A small audio captioner, trained from scratch.
Model: 7.18M parameters, encoder arch transformer, encoder norm layernorm, decoder layers 8, decoder norm layernorm_no_bias, decoder activation gelu_tanh.
Rows from block 5 of the audio encoder of a small audio captioner, named by matrix and row number. Rows with one number belong to one neuron. Each number is 200 + 20 x the weight over its row's rms, rounded and kept within 0 to 999. All counts start at 0.
After each neuron's rows are labels from the 100 clips, of 14848, where the neuron reaches its highest value: "strongest on" is what is common among them. Only what is clearly more common there than usual is listed. The data: short pieces for a synthesised band: melody, chords, bass and drums.
# fc1: MLP up (encoder.blocks.5.mlp.fc1.weight, 384x128), inputs 0-127
# fc2: MLP down (encoder.blocks.5.mlp.fc2.weight, 128x384, transposed), outputs 0-127

fc1.339,208,193,202,214,183,200,161,249,184,199,206,166,195,215,200,188,198,235,200,216,182,185,168,198,205,207,176,217,205,201,206,220,229,215,184,174,207,218,206,210,180,199,199,208,176,187,199,242,182,215,159,207,197,225,200,200,214,168,188,199,203,196,197,162,197,221,207,216,207,197,203,171,214,194,174,201,214,185,167,199,191,206,139,184,175,194,242,168,200,225,179,205,233,221,198,203,214,212,225,161,198,199,185,186,166,200,208,236,206,191,215,198,206,211,174,200,198,224,205,235,181,198,213,163,190,237,256,191
fc2.339,211,198,176,214,200,164,218,203,191,212,237,203,200,174,188,192,174,198,214,188,205,171,197,223,225,166,216,225,213,190,191,190,185,226,178,205,185,192,199,185,180,202,191,208,216,206,235,166,195,218,231,208,206,173,197,184,221,197,203,208,197,215,194,192,171,209,219,234,181,173,192,219,220,162,201,223,196,165,218,190,172,148,194,236,198,227,178,194,200,203,174,199,203,219,226,220,243,224,203,198,185,190,169,183,239,183,207,226,202,170,218,210,182,215,206,222,232,229,216,226,194,174,191,210,200,200,148,174
strongest on: bowed string-like

fc1.338,160,149,182,201,221,165,168,204,219,251,174,233,230,176,211,205,193,203,161,223,187,195,200,205,191,167,184,211,179,191,189,184,176,172,232,161,191,201,196,191,171,219,186,195,203,199,195,202,220,195,203,198,171,193,182,247,194,194,201,190,197,204,206,242,184,185,193,191,187,210,224,226,207,206,182,201,221,186,172,234,204,197,211,196,199,224,154,194,205,206,226,212,196,203,200,187,199,176,212,230,173,201,209,200,190,197,171,216,210,204,228,189,198,191,201,192,225,192,251,213,190,232,204,196,211,220,241,170
fc2.338,260,201,209,209,267,207,222,219,216,222,234,185,232,194,211,202,192,196,222,182,220,177,177,228,183,237,195,200,218,196,169,200,179,196,164,222,188,202,185,204,188,204,199,226,197,186,195,185,235,204,197,197,209,207,199,220,229,223,183,215,200,189,196,165,183,213,173,192,176,176,198,224,196,185,216,188,186,202,199,194,199,197,214,224,203,221,178,231,201,153,182,131,191,217,201,205,197,198,140,182,171,183,219,206,217,185,196,179,196,201,201,204,188,200,200,232,174,206,194,196,186,199,202,222,217,202,189,192
strongest on: kick; drums; clap

fc1.95,200,200,182,189,193,196,205,222,202,211,204,160,196,201,163,235,192,191,215,222,204,151,204,219,212,219,197,213,213,215,212,206,229,158,199,197,220,176,209,200,174,188,197,220,215,169,178,210,194,206,181,205,189,208,194,234,201,178,148,190,213,236,237,205,190,181,167,183,217,198,145,191,225,224,188,197,245,202,171,222,226,221,189,202,232,213,192,200,199,222,227,193,205,193,185,213,190,195,179,211,196,201,206,215,170,223,201,208,193,225,212,189,203,208,190,194,196,184,235,160,199,215,224,137,191,184,210,206
fc2.95,251,206,199,229,181,196,202,161,185,210,193,180,187,204,178,204,194,232,236,194,214,178,218,215,188,243,179,205,200,232,204,175,178,208,181,194,213,233,172,198,174,201,205,206,197,213,195,191,210,168,221,160,188,189,174,182,195,202,198,189,190,196,196,202,205,203,195,201,173,208,183,179,200,190,198,189,208,248,196,205,196,248,214,209,205,212,221,179,197,206,213,188,193,199,208,233,212,184,240,191,223,227,237,174,193,211,217,186,202,199,182,195,184,177,202,200,177,166,243,149,190,161,205,212,256,214,202,206
strongest on: bowed string-like; thin (high-pass)

fc1.3,212,177,215,211,198,198,193,196,173,190,206,200,196,208,199,188,224,192,188,246,168,171,189,195,204,188,195,141,210,196,203,209,194,202,193,201,213,201,225,201,199,193,185,161,222,225,220,234,179,211,149,176,213,200,233,201,204,217,221,196,195,192,193,199,199,146,201,192,220,206,195,205,207,227,198,216,188,205,208,199,217,213,184,178,203,204,194,153,210,213,190,255,217,206,225,165,208,193,207,190,210,191,211,198,203,191,154,229,182,217,213,150,213,200,202,190,204,182,200,214,222,224,220,163,143,193,238,191
fc2.3,194,204,173,176,201,187,203,208,216,207,198,203,194,230,194,210,174,203,200,227,211,228,206,183,202,217,225,206,200,197,182,227,197,206,193,209,219,208,193,184,153,238,202,209,206,172,196,181,187,203,229,204,189,231,211,173,198,179,204,186,183,204,176,210,217,192,217,213,213,213,221,158,161,203,216,215,193,234,211,186,252,175,211,199,190,203,194,208,164,175,209,199,164,187,199,220,166,187,166,205,194,243,187,197,193,170,215,167,264,156,193,191,186,182,238,200,198,204,193,172,218,216,182,238,187,197,198,218
strongest on: kick; drums; reverberation; text has "reverberant"

fc1.85,155,211,178,195,200,218,197,174,183,195,143,170,194,205,232,175,199,233,186,177,202,213,190,191,185,159,194,178,193,185,204,204,188,220,205,200,230,191,195,221,192,176,193,172,197,197,196,248,198,223,200,201,195,213,200,222,165,201,207,182,208,152,226,205,214,189,224,201,154,225,192,209,226,199,173,209,200,206,206,229,200,218,203,198,207,205,212,166,202,241,224,236,178,242,199,196,202,204,197,178,241,171,208,215,194,206,192,192,156,199,201,185,213,186,185,211,209,191,243,234,186,189,218,200,185,226,202,206
fc2.85,179,183,203,231,203,220,193,199,211,184,172,194,193,206,166,167,205,201,215,185,174,202,174,213,217,229,211,198,173,195,210,219,174,201,226,194,200,200,189,212,226,194,197,216,221,182,192,186,174,194,248,201,155,218,237,220,232,191,224,223,179,182,215,175,186,215,215,172,199,202,205,214,239,211,197,195,188,201,186,212,225,161,250,175,216,194,172,225,190,205,180,222,191,206,203,162,162,175,198,251,196,174,216,202,196,200,202,231,190,211,223,210,204,222,204,183,211,184,186,196,213,151,194,219,204,225,181,197
strongest on: text has "noise"

fc1.163,164,205,213,184,200,212,181,209,200,172,166,215,202,156,233,195,211,212,238,215,189,215,210,208,236,168,219,206,208,183,210,198,242,184,196,222,232,172,208,213,183,176,206,209,214,187,152,232,191,231,182,203,215,169,202,212,169,188,206,188,216,188,208,217,206,170,201,199,226,212,204,231,196,218,182,229,228,183,193,208,186,198,197,193,184,183,241,207,207,186,175,207,199,162,191,151,230,229,203,177,203,203,185,208,211,211,199,214,192,191,197,215,221,231,195,174,209,203,243,209,191,171,195,168,171,191,171,202
fc2.163,160,180,205,200,205,159,207,216,202,232,198,211,209,237,210,212,202,179,201,220,199,201,224,200,231,213,241,206,185,220,206,199,189,214,221,238,179,187,142,176,177,171,218,168,186,187,198,191,203,178,206,209,183,216,215,197,192,192,195,177,192,240,217,234,232,236,218,168,183,199,193,200,197,189,177,193,186,175,175,207,219,214,148,205,176,197,197,206,218,219,192,227,215,204,220,194,193,207,185,224,184,228,233,197,190,195,207,183,214,215,199,167,227,185,182,208,208,210,140,214,205,201,174,182,196,189,189,221
strongest on: bowed string-like

fc1.205,207,197,197,242,192,186,168,217,202,170,193,196,146,229,174,207,258,194,200,209,190,203,211,171,210,212,209,197,226,229,190,199,222,201,157,198,210,177,179,203,191,195,205,177,185,188,197,190,198,199,178,173,167,217,199,214,215,219,213,200,157,227,208,223,218,179,231,229,194,248,210,189,190,211,202,224,199,183,169,231,202,177,204,201,233,212,203,171,210,217,218,191,218,169,192,189,156,196,171,205,192,182,205,226,192,219,204,176,203,194,199,206,187,211,198,186,163,201,192,250,213,221,175,178,216,200,219,211
fc2.205,193,217,216,158,208,233,200,222,183,199,189,190,245,198,211,219,115,220,217,191,197,218,206,197,197,203,197,198,182,212,204,208,216,184,209,204,206,211,161,225,174,196,165,194,231,190,199,196,194,206,233,199,213,223,163,153,200,201,203,200,196,189,177,202,181,203,179,236,208,176,192,174,217,222,198,224,201,196,220,200,199,202,188,204,182,185,184,229,201,197,183,219,202,233,194,176,243,176,196,152,227,200,200,168,204,182,223,228,205,217,191,194,226,193,174,171,217,195,220,211,195,202,203,209,219,210,163,205
strongest on: bowed string-like

fc1.145,208,198,170,179,207,223,211,194,223,205,154,172,204,209,202,182,203,201,236,205,187,224,165,196,207,240,201,201,213,196,176,182,217,154,217,208,208,218,183,203,176,182,214,176,204,194,194,202,213,192,169,170,191,193,194,214,238,211,208,203,213,233,204,225,233,177,208,201,202,217,189,207,186,195,229,220,213,172,149,239,197,199,183,201,194,196,178,172,212,225,196,185,197,216,182,165,180,217,217,189,197,189,176,219,141,225,211,242,179,167,218,197,193,236,201,230,171,216,200,168,191,206,206,190,214,192,205,210
fc2.145,207,217,209,175,181,206,219,196,149,159,213,161,200,186,206,213,213,198,194,199,201,236,199,223,174,191,184,203,192,220,224,225,179,215,213,200,208,229,210,144,195,217,179,180,222,234,228,209,205,216,212,202,191,203,231,209,216,220,206,219,235,195,178,210,211,177,187,192,185,198,188,216,189,194,163,187,204,186,219,185,221,222,190,196,195,216,233,243,191,216,197,194,206,218,196,194,227,194,165,135,188,169,204,198,179,233,186,182,203,214,190,205,239,146,196,197,190,199,167,200,194,209,211,195,209,180,206,210
strongest on: bowed string-like

fc1.217,170,157,216,201,172,193,201,190,165,204,188,173,173,183,203,189,215,203,180,217,172,244,190,196,207,206,198,181,165,172,177,218,181,217,181,195,212,196,232,235,222,167,182,188,200,180,213,215,193,181,216,208,179,171,197,226,187,193,196,202,194,211,200,232,145,208,189,206,187,189,209,192,227,218,198,216,200,215,226,217,206,123,181,188,198,233,179,193,212,186,232,221,196,193,209,211,214,215,203,217,173,194,201,196,211,191,189,233,210,201,199,224,200,171,178,193,240,221,221,230,182,198,196,217,161,202,208,204
fc2.217,174,199,249,214,194,217,195,187,183,187,204,216,171,207,202,186,197,207,232,214,210,221,211,213,196,229,183,189,147,228,258,205,208,222,219,183,192,197,191,157,176,176,200,171,171,206,196,170,198,178,193,173,210,218,165,215,209,224,216,200,215,208,197,206,177,203,214,194,219,180,220,208,228,184,222,203,208,212,184,182,175,228,202,207,159,197,200,245,192,218,209,208,246,186,200,228,186,210,223,213,217,203,196,185,201,194,184,179,191,200,204,213,216,155,189,183,171,184,189,235,197,169,207,214,213,178,178,176
strongest on: bowed string-like; text has "clipped"

fc1.23,225,192,206,192,192,207,197,222,201,179,200,210,218,205,184,204,203,224,218,206,181,195,224,197,219,187,154,204,199,212,200,179,201,206,216,183,200,206,204,164,212,200,182,175,206,260,172,195,191,189,156,195,182,196,190,201,150,235,204,206,206,197,195,212,185,209,195,203,197,190,158,186,227,211,204,200,200,183,219,184,231,210,176,205,194,162,208,177,203,209,186,161,204,228,142,176,203,165,187,188,226,189,187,206,217,228,181,234,231,199,199,198,197,191,217,191,177,203,239,230,215,208,205,184,164,236,247,199
fc2.23,215,193,213,187,177,194,183,198,189,184,211,199,197,203,194,201,218,195,197,214,198,196,173,190,174,200,218,220,178,205,207,241,173,216,186,217,193,218,172,237,191,205,194,238,198,198,196,214,228,186,209,199,224,201,196,210,227,194,187,224,197,192,172,186,215,216,179,208,200,177,231,172,190,208,198,198,194,203,196,176,188,142,186,207,164,227,211,189,153,202,196,231,202,220,201,206,154,170,211,177,183,217,238,196,194,216,201,186,237,201,193,195,165,198,221,208,199,196,196,154,237,191,199,191,213,202,283,223
strongest on: kick; drum pattern: bossa nova

fc1.144,200,166,224,201,188,198,158,183,206,219,165,217,217,193,218,201,201,246,199,204,174,211,202,176,189,213,179,200,140,174,200,194,186,167,213,188,179,206,194,158,194,210,195,213,229,222,181,232,205,203,214,197,190,197,204,240,221,220,185,194,209,178,193,209,220,202,204,196,163,202,204,224,218,217,191,167,198,210,166,222,209,184,233,204,228,217,172,178,205,196,239,214,210,216,192,197,193,208,193,209,166,175,204,186,159,172,200,199,224,204,209,177,167,200,181,218,206,223,212,174,163,197,169,202,209,221,233,177
fc2.144,225,155,218,196,176,206,188,226,200,215,244,176,206,196,207,207,177,184,186,217,184,192,167,232,204,199,208,183,265,197,200,212,202,237,149,226,202,191,202,189,168,188,222,228,185,207,184,191,220,203,196,209,237,211,167,204,209,178,215,238,210,208,170,188,173,202,176,228,202,187,184,206,199,196,200,188,159,200,206,187,198,185,226,206,246,209,204,177,214,150,210,168,224,183,218,188,214,202,216,219,197,199,200,191,219,204,176,202,199,192,166,196,228,201,169,200,203,223,176,217,199,199,204,192,223,199,172,194
strongest on: kick; drums; clap

fc1.291,205,145,206,218,197,188,200,183,202,207,113,202,241,221,196,190,211,205,178,217,183,199,201,174,200,223,155,153,154,217,184,209,217,184,196,154,202,200,213,182,180,193,204,194,202,202,186,189,169,200,227,193,169,198,225,210,212,183,205,202,212,203,206,223,182,203,173,202,186,178,206,227,212,206,222,217,199,201,187,239,195,202,230,170,224,249,166,218,213,201,222,211,177,222,201,180,186,186,195,224,208,181,205,214,172,208,207,206,193,209,218,195,188,209,201,172,206,204,207,200,200,226,193,198,208,189,212,175
fc2.291,215,215,203,205,197,209,191,214,202,185,253,205,261,194,221,206,193,198,198,202,169,198,198,233,188,190,172,201,230,174,200,185,165,213,181,209,181,181,211,186,200,232,207,195,206,223,177,195,205,201,201,197,257,211,194,191,236,203,209,201,200,207,205,186,181,162,180,223,198,190,198,249,188,201,222,210,207,211,179,153,203,195,219,212,202,231,207,201,209,238,193,162,216,190,211,174,190,150,184,193,175,175,187,167,212,180,153,226,195,203,215,164,203,227,185,208,201,226,177,207,187,198,196,178,205,199,194,201
strongest on: kick; drums; clap; open hi-hat